{"translate": 0.12, "tokenizer": "word", "encoder_norm_position": "pre", "encoder_num_experts": 64, "encoder_expert_mlp_ratio": 0.5, "decoder_width": 384, "decoder_norm": "rmsnorm", "decoder_norm_position": "pre", "decoder_mlp_ratio": 6, "decoder_parallel_block": false, "optimizer": "muon"}
Rows from block 7 of the image encoder of a small image captioner, named by matrix and row number. Rows with one number within an expert belong to one neuron, the router's apart. Each number is 128 + 24 x the weight over its row's rms, rounded and kept within 0 to 255. All counts start at 0. After the name is the row's rms in percent of the matrix's.
Before each expert's rows are labels from the 100 images, of 14976, where the router gives the expert most weight on average: "top examples" is what is common among them. Only what is clearly more common there than usual is listed. The data: patchworks of several textures.
# router: router (encoder.blocks.7.mlp.router.weight, 64x256, trained with AdamW), inputs 0-63
# up: expert up (encoder.blocks.7.mlp.up, 64x128x256), inputs 0-63
# down: expert down (encoder.blocks.7.mlp.down, 64x256x128, transposed), outputs 0-63

# expert 8
top examples: patches: two; checkered; centre pattern: checkered; plain
router.8 088 [ 99 110 131 151 101 141 109 131 151 153 168 166 111 152 130 142 118 119 146 103 152 128  77 129 151  93 135 148 115 144 137 162 140 153 113 152 117 134 138 147 127 146  96 126 147  94 136 143 157 129 165 153 173 121 152 139 118 113  98 138  94 129 145 130]
up.0 098 [128 145 164 108 116 106 134 185 176 139  90 134 115 112 115 107 131 144 102 121 166 142 158 145 183 144 144 111  94 133 125 115 155 145 155  96 143 132  89 121 101 111 105 142 145 105 116 109 120 120 100 118 128 169 157 117 120 151 110 129 159 109 114 130]
down.0 100 [128 131 134 157 133 152 158 117 102 157 126 130  87 170 148 129 125 104  81 117  82 115 111  97 134 116 142 137 113 139 159 113 141 128 114 161 148  70 124  75 121 175 143 159 133 164  98 104  80 129  78 116 131 130 146 123 101 115 130 120 162 168 120 119]
up.1 082 [135 168 124 130 180 155 115 139 161 126 166 160 126 139  91 123  91 127 142 116 126 111 124 138 151 130 104  94 134 134 139 124 119 132  84 104 133 155 123 124 126 104 109 169 129 119 112 128 128 130 148 114 153 142 102 122 140 114  95 132 149 111 123  91]
down.1 079 [121 153 139  98 120 107 139 141 136 164 171  75 146  93  95 138 151 137 103 145  82 119 130 124 131 128 114 100 116 134 112 102 182 112 133 100 143 122 152 148 140 137 162  78 154 107 118 108 149 121 135 161 147 115 155 119 150 132  75 121 149 118 131 130]
up.2 093 [113 139 111 105 109  96 149 105 153 144 126  95 146  81 172 101 115 106 104 155  87 149 115 130 107 106 154 133 136 124 122 126 137 130 130 107 100 120 154 112 106 150 105 144 149 125 158 122 133 131 121 103 147 105 111 140 157 109 158 164 145 152 147 152]
down.2 094 [120 116 149 135 158 123  78 148 137 132 119 146 112 168 110 147 136 135 119 133 139 148 103 145 109 170 124 138 108 213 144 143 104 142 101  93 110 116 173 135 122 133 112 118 107 158 114  83 124 188  86 153 105 161 150 136  88 132 143 153 194 122 152 112]
up.3 084 [158  86 121  85 126 166 119 139 111 103 127 141 121 112 108  97  98 158 164 108 148 113 109 102 105 158 155 123 113 128 129  91 169  97 130 139 161 163 168 112 130 114 162 117 121 142  94 164 149 135 141 110 147 120 136 146 118  98  97 128 137  91 182  85]
down.3 081 [ 94 154 130 131 102 114 152 139 168 139  92 141 119 123  96 129 160 108 145 120 133  82  98 119 100  92 139 132 144 132 142 106 160 118 117 150 173 117 128 148 124 119 159 119 130 104 132 131 158  96 184 127 150 170 158  98 111  73 132  79 125 129 134 145]
up.4 116 [111 124 138 159 141 155 101 154 140 111 119 150 144 137 129  98 125 165  99 111 142 145 106 126 132 156 134 104  77 111  82 166 173 157 133 115 109 110 102 124 103 144 134 141 134 125 128 105 139 132 139 137 136 138 138 164 108 127 164 200 153  79 155 122]
down.4 118 [119 133 101 114 109 131 111 139 125 127 114 124  99 138 118 105 101 123 132 156 122 129 105 104 157 114 134 137  94 107 122 151 176 108 128 144  91 114 144 133 137  74 139 106  82 139 121 128 154 104 151  77 137 112 147 160 130 165 126  92 137 160 140 150]

# expert 21
top examples: triangles; patches: two; centre pattern: triangles
router.21 137 [117 135 186 106 175 105 136 147  95 118  83 104 123 111 109 117 133 150 119 154  92 112 106 122 100 140 119 109 143 124  92  99 132 161 129 132 130  99 144 109 133 127 139 132  98 161 140 149 150 121  97 106 108 109 103 148 136 128 132  85 127 161 117 164]
up.0 100 [156 135 139 140 128 136 146 113 126 132 102 117 177 143 124 127 116 127 137 148 173 137 135 112  92 133 131 121 161 132 132 133 123 123 119 101 136  94 120 123 123 131 122 107 135 152 151 152 146 131 158 144 150 112 108  95  98 134  95 125 128 131  92 136]
down.0 092 [107 100  76 183 104 145 122 105 119 176 120 151  99 154 154 140  93 131  98 119 123 127 116 116 140 139 113 120 132 136  79 109 151 158 105 162 127 103 166 156 132 162 118 125 111 108 104 117  95 125 100 142 113 142 181 135 148 108 144 113 154 150 145 157]
up.1 113 [121 116 180 137 129 153 184 117 123 161 106 119  95  91  62 165 114 187 110 184 104 120 103 105 120 127  94 107 126 138  96  87 120 175 124 160 115 117 134 123 119 132 111 117 106 175 120 140 154 130 110 145 114 154 112 117 170 114  90 131 162 135 103 136]
down.1 104 [114 139 108  95  97 147 148 159 149 158 145 105 141 136 111  87  98 131 165 125 145 121 142 132 151 129 123 152 121 211 131 133 124 150 139 108 131  70 102 108 170 110 169 161 110 160 144 131 178 105 139  89 166 138 133 105 108 154 136  73 149 104 115 136]
up.2 090 [107 126  85 139 153  95 138 118 181 134 160 133  96 142 137 152 127 137 147 113 168 100  97 103 143 147 150 143 128 122 144 156 109 102 105  98 121 146 135 158 164 131 128 113 137 103 100  85 120 108 130  97 154 110 139 113 116 128  94 162  94 165 101 102]
down.2 088 [172 151 126 143 124 173 136 156 128 119 130 145 122 101 124 112  94 106 137 164 146 102 101 135 141 131 144 117  96 103 131 139 147 109 118 109 141 127 129 137 103 140 101 113 135 155 149  83 115 100 135 154 111 150 133 140  98 129 101 128  98 129 144 121]
up.3 111 [127 118 114 164  98 115 143 110 110 113 109  97 120 138 125 119 159 128 106 106 119 158 118  98 143 111 149  89 134 165 143 138 103 117 103 179 119 155 143 141 144 172  99 135  93 131 137 158 118 111 112 150 132 125 146 136 132 130 127 182 112 119 127  97]
down.3 113 [144 157 158 122 131 126 156 104 135 121 106 107 128 155  81 148 145 158 133 156 143 146 109 141 129 139 148 114 113 128 116 116 116 121 140  96 132 114 126 108 114 151  96 119 142 121 111  99 135 144 100 106  88 163  88 120 156 130 104 115 107 134 130 162]
up.4 115 [115 130 155 116 127 117 131 136 131 121 102  98 106 170 108  99 156 138 150 116 142 128  99 189 127 142 149 124 115 163 129  96  85 119  77 131 167 115 162 172 119 130 160 108 138  92 113 152 118 158 132 110  98  97 110 124 107 168 128 103 143 110 130 108]
down.4 110 [144 147 138  94 135 153 105 173  89 124 108 119 102  78 114 161 111 139  99 116 137 161 106 104 110 128 102 107 139 128 138 174 138 185 130 125  68  92 129  87 153 155 119 122 146 165 119  91 133  87 133 122 142 139 144 113 108 109 134 109 111 102 144  81]

# expert 56
top examples: grid; patches: two; centre pattern: grid
router.56 119 [116 131 109 125 139 165 130 159 106 104 108 102 187 153 118 159  98 148 122 168 132 157 156 152 158  99 188 141 117 122 153 144 149 114 116 119  96 107 129 127 126 149 134  82 129 131 104 109 119 138  83 130 131 102  89 154 147  68 124 157 127  99 156 147]
up.0 098 [127 154  90 119 133  74  96 144 136 158 103 131  70 118 124 131  83 133  97  97 101 121 104 124 134 130  97 150  94 125 126 130 127 132 111 112 129 132 111 104  99 137 173 142 142 157 147 136 179 143 116 116 136 130  99 100 126 129 126 117 139 113 130 124]
down.0 107 [156 150 125 135 135 124 144 123 154 119 137 105 144 155 152 144 138 148 121  83 112 116  97 105  98 122 107 159 137 134 126 108 137 147 117 161 139 227 109 171 122 121 140 142 114 132 125 111 132  98 113 150 137 146 129 123 118 151  95  79 145 107 101 152]
up.1 101 [130 108 157 164 113 133 128 138 150 107 183 179 162 134 131  88 143 114 139 128 156 150 126 116 163 104 201  87 174 150 122 149 129 111 119 129 112 136 135 107  97 144 118 130 128 100  80  98 141 125 134 153 142 117 108 121 167 113  99 133 103 117 135 118]
down.1 100 [ 90 119  94  97 101 131 145  99 119 139 117 114 109 142 135 106 108 124 124  79  90 130 125 105 147 128  75  91 174 146 142 106 137 141 157 113 184 156 142  85 132  95  42 125 125 159 157 151 100 112 151 158 158 143 157 120 118 124 115 151 114 150 140 118]
up.2 119 [114 136  72 109 117  93 145 120 142 140  98  71 127 136 128 142 132 160 136 123 129 163 136 124 112 121  80 141 138 186 167 149 144 137 170 136 125 126 122  83 148  91 155 131 126 123 125 175 152 174 125 108 120 147  94  90  93 118 119  70 134 107 129 176]
down.2 123 [161 177 106 135 169 117 107 116 147 128 155 118 117 154 121 116 110 140  70  59 158 149 120 103 156 124 113 134 147 145 114 128 125 168 161 104 151 150 110 167 125 141 169 146 143 111 108 178 136 121 124  92 134 131 157 118 103 145 129 116 144 152 111 126]
up.3 086 [141 111 137  90  88 161 135 139  89 165 141 127  98 107 123 144 105 158 125 130 167 129 143 132 140  97 161 133 142  98 138 108 140 105 142 107 100  83 115  88 102 145 134 137 110 157 149 175 108 130 144 130 125 151 135 120 131 146 147  83  96 120  95  94]
down.3 082 [118 151 110 112 140 116 148 118 143 126 172 156 175 130 191 151 128 132 113 146 168 166 114 155 135 113  89 148 110 111 117 134 149 121 170 123 126 154 108 183  93 109 139 127 126  97  97 164 132 136  90 122 143 160 153 109 176 104 135 127 128 138 149 162]
up.4 092 [ 93 102 126 136 155 105 139 136 148 111 151 106 139  95 125 163 109 114 126 195 146 106 143 158 140 128  90 118 132 125 123 134 179 122 166 168 121 104 137 135 170 145 113 110 134 119 101 126 118 111 117 126  88 137 145 147 134 134 116 155 150  88 129 132]
down.4 091 [ 81 144 172 134 159 148 112 122 163 113 139 135 145 105 142 107 113 135 168 154 116 110  92 122 105 143 149  96 122  91 123 145 134 115 114 149 183 133 123 121 118 168 109 131  64  94 119 109 105  98 159 121 113  92 133 152 113 137 169 152 151 142 115 128]

# expert 18
top examples: patches: two; studded; spotted
router.18 091 [ 99  94  95 149  80 149  99 119 160 151 114 136 135 138 126 137 161 118 157 107 143 141 104 134 104 129 129 142 149 174 105 113 115 100 146 148 173 161 175 148 102 135 148 115 106 139 141 129 162 151 128 150 170 138 169 118 157  88 108 124 112 102 133 102]
up.0 110 [110 144  56 119 139 133 103 160 118 122 147  69 140 110 143  94 144 100 122 118 139 132  85 145 142 168 120 137 150 146 107 111 119 142 136 152 119  91 110  99 147 106  89 113 141 124 117 113  98 163 145 152 124 133 125 127 129 122 124  88 132  96 143 134]
down.0 107 [139 131 127  72 105 121 103 125 156 144 153 139 151  78 122 135 143 157 131 103 107 112 129 100 138 117 175 139 131 127 164 161 127 124 134 144 107 142 102 146 137 148 126  98  77 132 104 159 136 107  87 133 138 134 143 122 114  98 132 123 102 125 132 129]
up.1 099 [116 114 126 136 150 113  95 142 128 123 110 152 101 144 127  85 116 146 174 121 125 152 149  98 147 121 132 127 116 118 137 112 122 143 159  93  83 109 122 139 111  95 128 148  97 142 165 114 148 135 138 102 171 143 120 101 146 109 133 153 151 135 115 175]
down.1 103 [122  96  82  86 102 110 114 113  98 112 101 147 148 153 149 169 101 136 114 137 151 130 122 125  87 113 135 198 137 141 133 183 113 153 140 136 152 133 135 105 129 154  98 131 144 120 139 127 117 115 154 187 128 135 116 140 131 115 135 113 131 138 114 101]
up.2 083 [126 158 104 115  94 120 122  74 142 140 139  89 136 110  94 148  92 151 133  71 173 109 161 132 131 124 119 106  99 100  93 119  99 135 139  99 138 136 152  77 153 141 182 149 120 123 101  93  98 132 126 115 163 106  87 155 145 152  95 141 153  90 138 102]
down.2 088 [154 127 179 131  92 170 201 113  93 135 138 152 132 162 121 114 162 121 103  88  99  86 112 142 164 171 154 137 128 128 104 130 130 147  98 106 141 122  93 166 131 123 149  96 120 158 132 112 137  98 140 105  78 128 148 130 141 161 141 142 118 130 151 113]
up.3 090 [147 135 104 144 157 141 152 120 148 150 119 100 157 132 115 141 130 173 121 142 102 130 129 122 150  99 111 148 131 135 149 126 126  88 180 103 124 101 115 107 110 139 169 101  62 128 123 119 152 144 110 103  99 158  86 143 114  98 143 114 108 147 126 150]
down.3 087 [142  97 147 133 146 132 129  96 126 106  99 158 134 112 128 118  72 143 108 141 173 138 155 164 152 121 113 130 143 166 151 159  70 180 134 164 142 136 149 147 136 158 117 108 123 143 126 146 153 119 124 109 147 149 123 105  87 132 135 113  97 119 128 131]
up.4 105 [ 70 138  76 110  82 137 121 144 157  95 144 108 148 110 102 140 115 116  90 112  95 151 113 124 150 153 178 131 129 126 170 110 100  84 102 106 134  93 144 102 151 163 135 179 117 170  96 107  93  81 136 176 164 115 119 129  95 122 178 140 136 178 122 141]
down.4 097 [168 115 165 101 106 122 138 136 114 105 126 119 153 154 127 160 165 110 154  98 115 129 104 181 109 130 121 169 111 133 113  94 153  81 102 184 166 170 134 148 174 110 153 110 118 139 123 127 102  81 145  89 146 143 145 109 133 164 136 105 174 129 110  99]

# expert 41
top examples: zigzag; woven
router.41 101 [140 146 147 119 100 137  87 102 152 110 131 156  83  85 152 113 135 109  86 162 130 131  90 131 163 150 159 162 117 156 152 143 126 153 173 146 138 164 155  93 132 117 156  89  90 129  80 104 120 175 156 137 120 151 153 102 130 102 132 139  86 166 165 141]
up.0 089 [130 155 148 129 152 115 100 152 101 110 141 122 151 142 115 131 114 183 112 144 150 115 137 130 124 142 153 150 120 180  93 100 156 104 162  84 142 178 131 140 123 123 105 107 117  94 112  85  82 147 122  97 124 123 126 104 119  94 115 119 154  93  87 131]
down.0 080 [101  98 161 116 142 134 132 128 145 110 143 112 142 122 122 139 133  99 143  78 130 104 110  93 111 139 124 157 156 145 107  70 107 150 134 165 140 139 119 120 110 126 122 161 149 132 132 161 166  91 137 133 109 105 132 175 131 157 148 178  97 121 158 119]
up.1 094 [142 102 109 104 149 157 172 120 159 136 152 118 142 175 105 145 108 110 120 103 150 122 128 141  97 141 148 141 107  77  94 130 125 128 124 139 127 116 167 124 148 121 109 126 140  81 135 104 122 178 121 128 127 109 138 119 123 138 101 118 103 126 128 150]
down.1 088 [103  74 124  93 121 131 127 151 136 118  95 138 155  92 156 163  85 139 121  97 151 143 157  95 193 131  96  99 108 103 129 157 122 107 104 113 140 153  84  74 117 138  89 122 105 119 115 152 153  92  97 146 107 175 106 131 130 128 171 155 137 101 123 121]
up.2 116 [166 187 127 140 113 117  90 153  86 145 117 129 108 131 164 142 154 159 166 122 122 153 140 161 138 153 111 111 140 137 153 140 146 111 195 146 174 132  81 125 106 144 183 128 150 148 128 151  98 139 121 130 122 123 163 129 120  94 137 126 117 111 173 144]
down.2 115 [121 152 148 123 132 112 129 131 158 135  83 184 127  91  97 121 140 114  84 143 134 118  87 105 102 109 136  99 132 184 163 115 133 177  97 129 112  83 136 145 126  64  89 105  92 126 146 140 129 108 121 137 198 140 145 145 140 164 164 132 116 133  99 142]
up.3 096 [141 147 115 118 151 165 123 142  91 181 143 132 119 136 149 151 136 127 110 125 145 127 140 159 167 140 111 104 131 107 157 129 138 136 130 121 144 144 158 143 127 123 103 146 133 145 113 107 135 136 109 105 121 130  98 110 150 134 114  86 135 116 176 137]
down.3 105 [144 153 149 139 113 117 151  63 121 101 146 143 124 120 133  96 147 119 166 118 120 126 106 114 152 123 121 118 118 155 121 104 133 116 161  98 146  91 119 120 110 124 122 153 119 144 146 135 102 162 147 120 103  70 118 159 119 195 120 120 133 105  96 167]
up.4 098 [140 149 145 112 109 143 145 142 149 109 122 170 175 135 157 131 102 118 136 112  98 132 122 113 107 145 142 125 113 132 127 149 130 146 126 141 121 120 172 122 133 170 150 136 198 127 142 128 118  98 154 136 165 150 133 100 138 125 121 142 120 130 148 149]
down.4 091 [117 136 153  89 121 108 103 175 135 123 166  91  84  88  72 106 113 101 116 135 109 100 134 154 200 128 114 136 124 117 127 121  99 139 115  93 135 126  96 159 137 100 124 121 129  82 149  87 166 144 156 131  96 154 161 140  98 125 149 122 135 148 139 165]

# expert 48
top examples: woven; brick; centre pattern: woven
router.48 112 [130 131 112 125 103 121 133 130 155 107 118 137  98 137 159 103 166 147 127 138  98 142 130 133 167 157 147 118 119  64 140 158 179 108 140 121 119  97 113  99 142 161 137 140 160 137  90 114 117 113 148 121 134 124 121 123 157 146 166 110 138  97 109 116]
up.0 065 [102 134 150 143 157 155 125 146 156  97 136 111 189 129  87 102 106 120 120 102 110 105 110 131  93 123 102 143 145 119  92  88 104 152 143 139 129 146  98 152 125 159 170 109 139 101 122  99  91 134 124 137  92 145 143 168 146 125 116 145  87 150 138 162]
down.0 071 [140 110 105 148 123 134 161 116 181 151 102 161  90 150 167 135 104 131 117 130 106 132 131  76 124 134 119 132 112 130 143 157 112 123 117 134 128 163 102 164 133 141  82 150 122 130 115 109 135 142 119 153 130 126 108 146 183 128  97 129 129 139 141  58]
up.1 085 [155 128 145 145 142 140 163 136 118 143 118 154 124 134 141 120 145 164 138 102 151 144 127 179  96 133 123 117 165 125 123 167 146 113 130 135 109 108 100 120 135 114 120 140 117 123  82 142 106 153 128 159 127 151 145 117 156  97 131 138 129 160 125  89]
down.1 085 [146 154 135 146 146 113 172 118 113  75 157 116 188 148 115 158 100 117 131 146 122 111 137 149 114 135 145 157 122 127 111 148 140 154 137 152 140 112 105 127 145 105 134 123 101 102 138 123 100 129 109 127 111 115 122 154 109 132 159  78  65 141 122 149]
up.2 089 [212 136 132 146  93 127 113 144 144  98 134 120 115 151 136 140 110 143  79 116 140 182 114 122 130  92 124 160 131 128 153 142 148 134 132 121 108 161 143 119 104 153 126 165 144 121 127 108 123 139 137 153 145 125 137 152  97 143 135 126 117 149 135 137]
down.2 088 [ 86 124 168 159 128 111  61 150 113 139 120 136 103 128 166 108 123 135 161 128 112 131 112 105 140 150 143 115 135 111 131 101 113 124 122 114 147  90  94 119 137 139 101 143 115 103 125  71 128 121 155 137 164 133 127 106 126 129 109 154 112 149 159 179]
up.3 105 [121 128  95 162 109 137 128  99 150 140 145 104 117  71 121 148  67 121 108 102 131  90 144  93 134 150 155 171 156 147 131 158 137 159 141 109 166 131 149 163 129 134 127 133 127 179 141 140 139  78 156 153 105 167 156 191  96 132 148 143 169 127 107 111]
down.3 108 [ 63 129 122 102 106 148  83 136 160 151 115 149 112 116 112 116 155 140 116 141 132 121  91 143 138 139 137 161 134 157 155 113 105 150 142 154 122 130 136 102 101 107 150 158 108 111 124 141  74 105 140 157 128 108 123 139  90 109 102 133 115 134 130 171]
up.4 096 [148 105 114 110 167 146 114 105 115 119 123 123 108 171 160  95 142 162 118 129 134 119 111 110 154  89 125 141 154 129 140 167 105 136 176 117 137 112 146 110 116  85 142  93  99 137 126 109 105 119  91 140 191 118 114 141 130 142 142 116 153  90 123 154]
down.4 099 [137 109 133 145 154 132 110 170 146 109 144 125 148  99  89 173 136 147 119  97 128 131 131 206 112 170 145 128 136 136 149 140 125 118 114 125 118 106 139 104 161  93 130 112 153 165 135  97 152 122  93 131 157 106 141 123 133 113 160 136 146 141 128 130]

# expert 29
top examples: looped; centre pattern: looped
router.29 124 [128 109 142 136  97 125 150  93 140  87 106 108 147 149 106 122 114 151 148 136 116 126 126  99 100  93 116 131 148 119 105 114 115 129 178 109 129 180 107 157 150 130  97 140 143 136 127 161  88 114 101 141 103 128  96 150 124 119 134 156 172 138 122 141]
up.0 066 [161 172 128 128 152 147  99 117 165 112 136 133 142 136 128 165 105 139 108 137 112 139 102 164 114 136  99  97 119 156 165 152 130 122 101 104 111 154 103 106 131 107 114 115 115 140 107  95 109 145 139 107 139 121 182 138 118 118 139 164 164  93 185 115]
down.0 068 [117 115 114 130 137 115 123  90 106 138 192 129 166 117 147 136 124 129 124 169 141 144 112  93 123 121 145 119 121 120 144 100 148 166 145  77 175 140 168 139 116 202 116 127 126 118 115 152  87 118 120 112 123 139 156  91 125 102 108 127 107 136 147 133]
up.1 097 [120 149  68 133 169 118 145 123 143 128 146 157 164 127  90 118 160 156 102 130  99 158 142 160 144 150 169 160 100 158 115 139 129 163 134 150 162 125 131  68 115 138 149  93  80 142 156  70 135 129 103 148 176 136 100 103 119 117 135 126 106  95 117 111]
down.1 092 [156  99 109 130 137 120 137 173 114 130 140 141 127 146 153 157 150 113 116 127 128  52  90 133 128 150  96 140 102 127 175 168 114 145 105  71 119 126 181 120 152 133 160 135 114 117 108 222 103 108 128 135 114 126 101 118 133  90 108 143 139 176 135  88]
up.2 090 [ 74 123 151 133 129 165  91 150 159  98 110 131 115 124 113 119 166 139 110 137 188 126 104 116 109 131 130  72 114 139 125 135 156 149 107 101 120 147 101 107 146 154 147 141 118 124 144  96 169 141 118  75  83 119  87 151 110 121 152 154 144 100 154 127]
down.2 092 [123 132  81 158 109 123 150 124 116 151 144  88  91 122 107 141 131 136 103 128 134 128 163 126 132 107 153 124 134  97 132 145 112 114 174 140 139 128 135 157 154 112 106 132 108 131  65 141 100 122 117 150 162 149 107 136 156  93 114 172 146 135 104 113]
up.3 095 [125 128 121 118 119 134 144 131 112 114 109 116 107 147  91 100 141 156 171  95 130 132 109 107 153 114 124 147 120  97 116 110 152 110 149 164 152 124 145 142 145  88 100  96 145  80 129 178 167 115 162 103 162 161 142 137 156 150 151 155 153 117 111 133]
down.3 102 [153 142 118  92  96 123 133 125 123 115 117  98 129 109 118 141 123 117 146 127 142 177 106 156 152 152 134 147  88 163 155 132  92 124 170 131 131 117 114 144 144 117  75 111 127 163  70 135 133 104 107 145  89  99 123  94 107 124 145 150 134 142 121 119]
up.4 096 [114 172 133 174 104 149 146 103 114 186 144 155 155 159  95 155 151 108 148  90 123 128 106 115 121 133 156 137 119 120 148 155 140 137  97 107 133 100 126 145  70 100 122 171  98  91  99 142  98 113 157 133 127 150 110 138 132  88 157 122 118 116 117 111]
down.4 090 [132 120 162 119 156 129 100 149 150 124 175  92 118 137 150 174  86 137 111 143 121 114 160 156 158 150 134 118 146 116 114 125 119 124 116 105 133 102  97 130 123 126 193  73 110 142 128 154 179 109 119 151 127 128 113  75 112 119 141 131 143 157 143 107]

# expert 14
top examples: wavy; patches: two; centre pattern: wavy; triangles
router.14 094 [101 142 127 166 125 123  98 101 163 151 147 151 124 129 127 130 161 138 141 104 124 127 108 178 106 140 162 164 118 164 128 152 121  99 114 132 124 110 154 141  80 118 140 129 118  78 126 138 154 127 151 134 130 116 186 126 127  99 122 106 134  74 143 117]
up.0 114 [133 168 136 102 108 134 140 106 160 126 107  80 108 128  99 115 148 138 160 104 130 137  96 102  87 122 110 100  98 144 110  99  97 118 147  72 130 141 130 116 144 130 137 153 173 153 138 155 101 151 118 112  86 118 120 128 172 151  99 143  75 131 169 161]
down.0 113 [149 165  98 142 144 115 142 118  88  89 141 133  88 141 152 165 146 171 126 129 134 143 131 137 152 146 145 131 128 148 117 136 132 120 142 129 138  90 108 114 115 108 105 132  91  84 116 108 145 134  84  90 152  96  90 158 108 148 137 139 117 155 139 146]
up.1 108 [140 116 142  93 151 141 151 164 107 132 145 157 120 152 134 136 151 116  64 128 152 106 124 132 144 109 139 111 131 139 157  99 138 126 130 105  99 135 141 141 102 181 166 143 138 127 101 109  93 185 125 147 159 176 140 131 130 123 159 121 104 143 108  99]
down.1 106 [108 134  71 141 120 123 126 129 126 137 162  87  98 158 126 120 196 138 135 160  82 120 107 117 124 114 125 106 103 134 104 128 125 134 107 131 140 124 171 146 167  90 149 117 124 156 125 120 144 149  95 170 138 114  92 117 116 159 120 105 126 130 102 134]
up.2 100 [131 132 127 141 148 152 144 128 116  85 113  75 153 144 149 126 150  91 118 135 154 108 119  84  34 122 106 174 127 129 138 123 163 137 115 107 137 138 145 156 128 115 161  82 120 124 164 129 170 160 156 148 119 100 127 123 115  93 134 116 151 118 124 130]
down.2 108 [123  77 164 109 131 114 136 171 147  90 105 144 114 125 165  87 161 127 138 138 143 100 112 120 116 154 121  92 153 122 139 101 121 127 129 103 125 152 119  87 143 130 119 137 145 183 154 126 136 129 118 134 122 143 146 142 115 131 147 213 106 141 148 130]
up.3 101 [129 147 141 118 139 139 159 160 115 141 151 151 108 163 114 104 101 111  94 206 164 127 120 134 152 138 154 145 127  96 130 117 103 130 129 135 166 154 145 103 132 116  91 106 126 101 142 105 113 103 117  89 109 155 169 178 118 126 102 140 113 104 126  96]
down.3 099 [168 121 156 109 155 137 116 133 109 116 140 137 143  96 102 125  95 129 165 143 111 102 164 116 144  91 111 136 108 149 105 130 160 130 129 153 128 143 114 132 156 123  76 185 116 124 103 157 142 160 156 129 135 185 154 131 150 124 175  47 138 136  87 135]
up.4 109 [119 127 121 144 124 125  92 129 107  96 111 122 134 144 128 119 141 130 152 114 125 125 109 111 141 158 179 103 109 145 119 166 158 109 121 115 106  94 161 107 105 153 129  70 122 158 111 107  89 122 132  58 149 100 100 187 144 120 132 122 131 122 139 124]
down.4 102 [ 93 127 124 143 100 167  86 119 126 148 140 135 103 168 104 145 149 135 134  88  89 150 116 103 135 101 151 127 111 153 122 124 125 148 125 113  89 105 160 133 152 149 115 116 140 142 108 173 131  83 143 128 142  96 128 174 140 110 128 152 136 135 169 122]